Weights of a small segmentation model.
Data: trained on rosettes with rotational symmetry, 195000 training examples, 1.7 epochs.
Rows from block 1 of the decoder of a small segmentation model, named by matrix and row number. Rows with one number belong to one channel. Each number is 128 + 24 x the weight over its row's rms, rounded and kept within 0 to 255. All counts start at 0. Numbers have three digits each.
After each channel's rows are labels from the 100 images, of 14976, where the channel reaches its highest value: "responds to" is what is common among them. Only what is clearly more common there than usual is listed. The data: rosettes with rotational symmetry.
# convs0: first 3x3 conv (decoder.mid.1.convs.0.weight, 192x192x3x3, each kernel summed), inputs 0-95
# convs1: second 3x3 conv (decoder.mid.1.convs.1.weight, 192x192x3x3, transposed, each kernel summed), outputs 0-95

convs0.110:122077082138120124130129135151132105137122082127153119131175158161128175159176113159101133079144165105118123102154116159152094110136147125140152149115133129140098127168122086107105115121117122126141134113142112128123130101136117153141181082132080119123105113197120130109134146143130159131
convs1.110:136183147075108124094096138098086112154137124129143119178113133132106107106101140127130122149130069177168139098130138120136127098102156146071152127138153163119149123125092139161102108135109117124135172178122065144144174154114158125145084135161138118117139100128127107146113089134150134121
responds to: mirrored

convs0.58:134127122146116153106121139130114126119118115146148144127123118121180107131156100093135112112120163137103121099083091066133089121134095117105145165144163136121145146099074101111089149104123143114102089120120110108152171173133133130123115075165111164148128140115118133134157163150150126136
convs1.58:139103124095162080147159126125113132130135141116104075169108136138142155150139088109128145113156146165179118074146134147125101127125158106146174170134119173093123141100117102142106160163164151140127112122098108135127106099147101139142148115130130111083140100114105138114109144092152151120
responds to: pinwheel; eight-fold

convs0.139:124137120121128139143118145101120124143128105137167122149076084152081090147118131148114152126097130105149093081127088110130156111139145122136087153148119117145134134107123108147158132125071126120156156141154098119112120133109161130150097138117132117142143136139123125122128114126129066148
convs1.139:090160127149120128096111102136126149111127147097096147166156144124158115119130105120147150192143125132146144148093122110091106101122093172142111110161141131155117107128115154099120103090100135147140156118106131107114153135144123146088092114122184145094158100155135146119132104111109122125
responds to: mirrored; warm; eight-fold

convs0.71:179137123124128141144121125123086146149095186118131127170083121132165121109152148101131135111157132119121133129153101150108144134167131113139139085099103108138122117083130123159156093114095130133124098176134132126103116116121164167145108136096100129111143141100116132114154128104130093093
convs1.71:123108097109133150107109130109163132131130099139109113096104100131117192109089133127133116133107144081127122103147148077093128112109107124127125132123177112144150118120125118134134065129120107115128110097133159127090163155119150096144132142121067179133097109122132126164148138140132144148
responds to: off centre

convs0.16:158158141104142146117143158129099132144103113117093143171162142150173126146158140127152150103103098129128152157080121154140133130186171118129118109135116119122142114103180143156118096137108131151115159159134108160110089130125130124137125144131123148128135135107079128121155142087143101096
convs1.16:153094101144113114129132110124129119111130098132147162115105118114124175131113150133088113172115099137152083145132149146093151135139116170157101126156108087082174122150160150131116104128152142123117169122077115118045110169136125118092057133141126125114119124113158127147135123145106107129
responds to: off centre; dark; nine-fold

convs0.31:106108115123117081122131151101136129150154114146097102101152133163143120131154086097108128143152121127164172155193133139127121099141139152154120141165158128122175093139167113119190128145151085129106089119146125141120096136143109116090113131129151103143137113119151151105111143093144120138
convs1.31:147129113164135121127134187096147126119144107157134111168112144129115107107123120125141141053118125161139111083158109113089168133118120111147115155113161134129127136165138110133117097160086156134140111144094111162080119072132125126123136143126150165114153125134098150138099129113136182136
responds to: pinwheel; nine-fold; ten-fold

convs0.140:138137129208133131104132131152171143139164118172123148129102152126112167126146163142153160136143133130144139112133153164133150117122174127181135094132141126145128162194141153136123168139140160109141183141154149128147213128143120170130118114139140160149171136160153135148146117120119117150
convs1.140:196143117059125120118148160110057163131136133107142147161131114134121121127148073102152129156115088133120155112128091130121116131163169107156142110131148139144149112112170096134105106114121138121091121111123121134095112181078161123142121152108117111112133132120156123163151106145142113119
responds to: pinwheel; five-fold

convs0.18:125129138119121120116120090160162154109155105148162112108106116147113153144142134114161123134163116153118129132097146102148133125145121104128119129129135118109127108145098136095112156145114120141107138115151103122133124162122110145113164098169103113137124100198141127128099171109096131164
convs1.18:114140111122116114127126097107104137112130131058105160208122136112119089092114127124100148162146123127094145119120093127112108105140131146189124106148137136191154121127147143112114091082128139120131166080105097099138131114140143105116134152076151132103145111154134102137158134119098160103
responds to: mirrored; ten-fold

convs0.123:137112096120072130097084132138117156123115156142128118155143092181191128111145183133115120129148108114149131131168113111117104078125097092113085165114129086115122117125140087129109145166113111128125118111119098131107126128110154146126090091134092122112173144135154118135157131176134096152
convs1.123:131182140117132148115098151133170123107133135138068091147120131141108144114155178069121093141105115104166118135147112115127159104122125130128095142124088115072153101119134154147123085132114136146099127141148124163098132167115114150119156078171134124091117131139110111141135138099118157111
responds to: mirrored

convs0.73:122113125132132118138133121120139110106133150112145159085122145151088113110148150176110140153101140138152159093153165141115143123079153126119134072174110136147145120155132129095157118152141099158094132101105096122116145128125124115102116164144165100144096124163145137109101089151141125136
convs1.73:158130112134111164123083132101078104131129109142130148131136118143103093135110139090162161165128133131099148098140079150106120154162168127112164140123100118154164115119143061133106076134114172108096109156144096162134121150103138166162099112094100101093086134129135144142130125117144104106
responds to: off centre; five-fold; six-fold

convs0.70:117118141126138107091131129097075123117118120113078091134084109131146094163100122155083112148126125132098164156138086136103109135167124135117103134109086131116124084157135109115133101123095067158127105162131172136140094121102096109121066133090139129139125164131126125142136102145114171132
convs1.70:070134137139106121135099123172151092106074155070171112132145103118155164118110148176157153137129143106153144174136145105140097107164110146099110139135147158188118127126135147099139125109116122124169133107137166121110149139131129112124109119128132156153121115134145129112141099164157097116
responds to: off centre; eight-fold

convs0.53:143173163116119176129114097159099119110122107113124114192148134126202088123091135142122126131146111136111120146138125135104122124160161130107117115122128142134115112106123117178117125171093084135129167180119124116130076131123114136160142135089122119100164141084110124169183114121129161114
convs1.53:162117117129204090163151150144105148091134134103114160085117141163127178139177178156126132124142127134133111136158154130116164171157178103145167107122116123097098135160157103119120101135110119157156087077090139121088150129136104156118097150113109133169102137131153128138085117141140106136
responds to: off centre; nine-fold

convs0.51:127088147179120122141139139139150125156120142129120131124172126106124148119121136150133169099143135104126126151161145161118114121133165148207166122126126142110118116156145156090152141135123153144152127094161124149123147134138152117119138131182108113146138157147159138107145101153135110147
convs1.51:134128148108121139118091148100114155154167157152110133206128119153083115128100106094129159072121071137185122107117112114147135085123147134161093160145116118117169135113141097119109096148114122127134159149157091162114098145109155123129103142161122118087153123150129121148115102100143178145
responds to: pinwheel; four-fold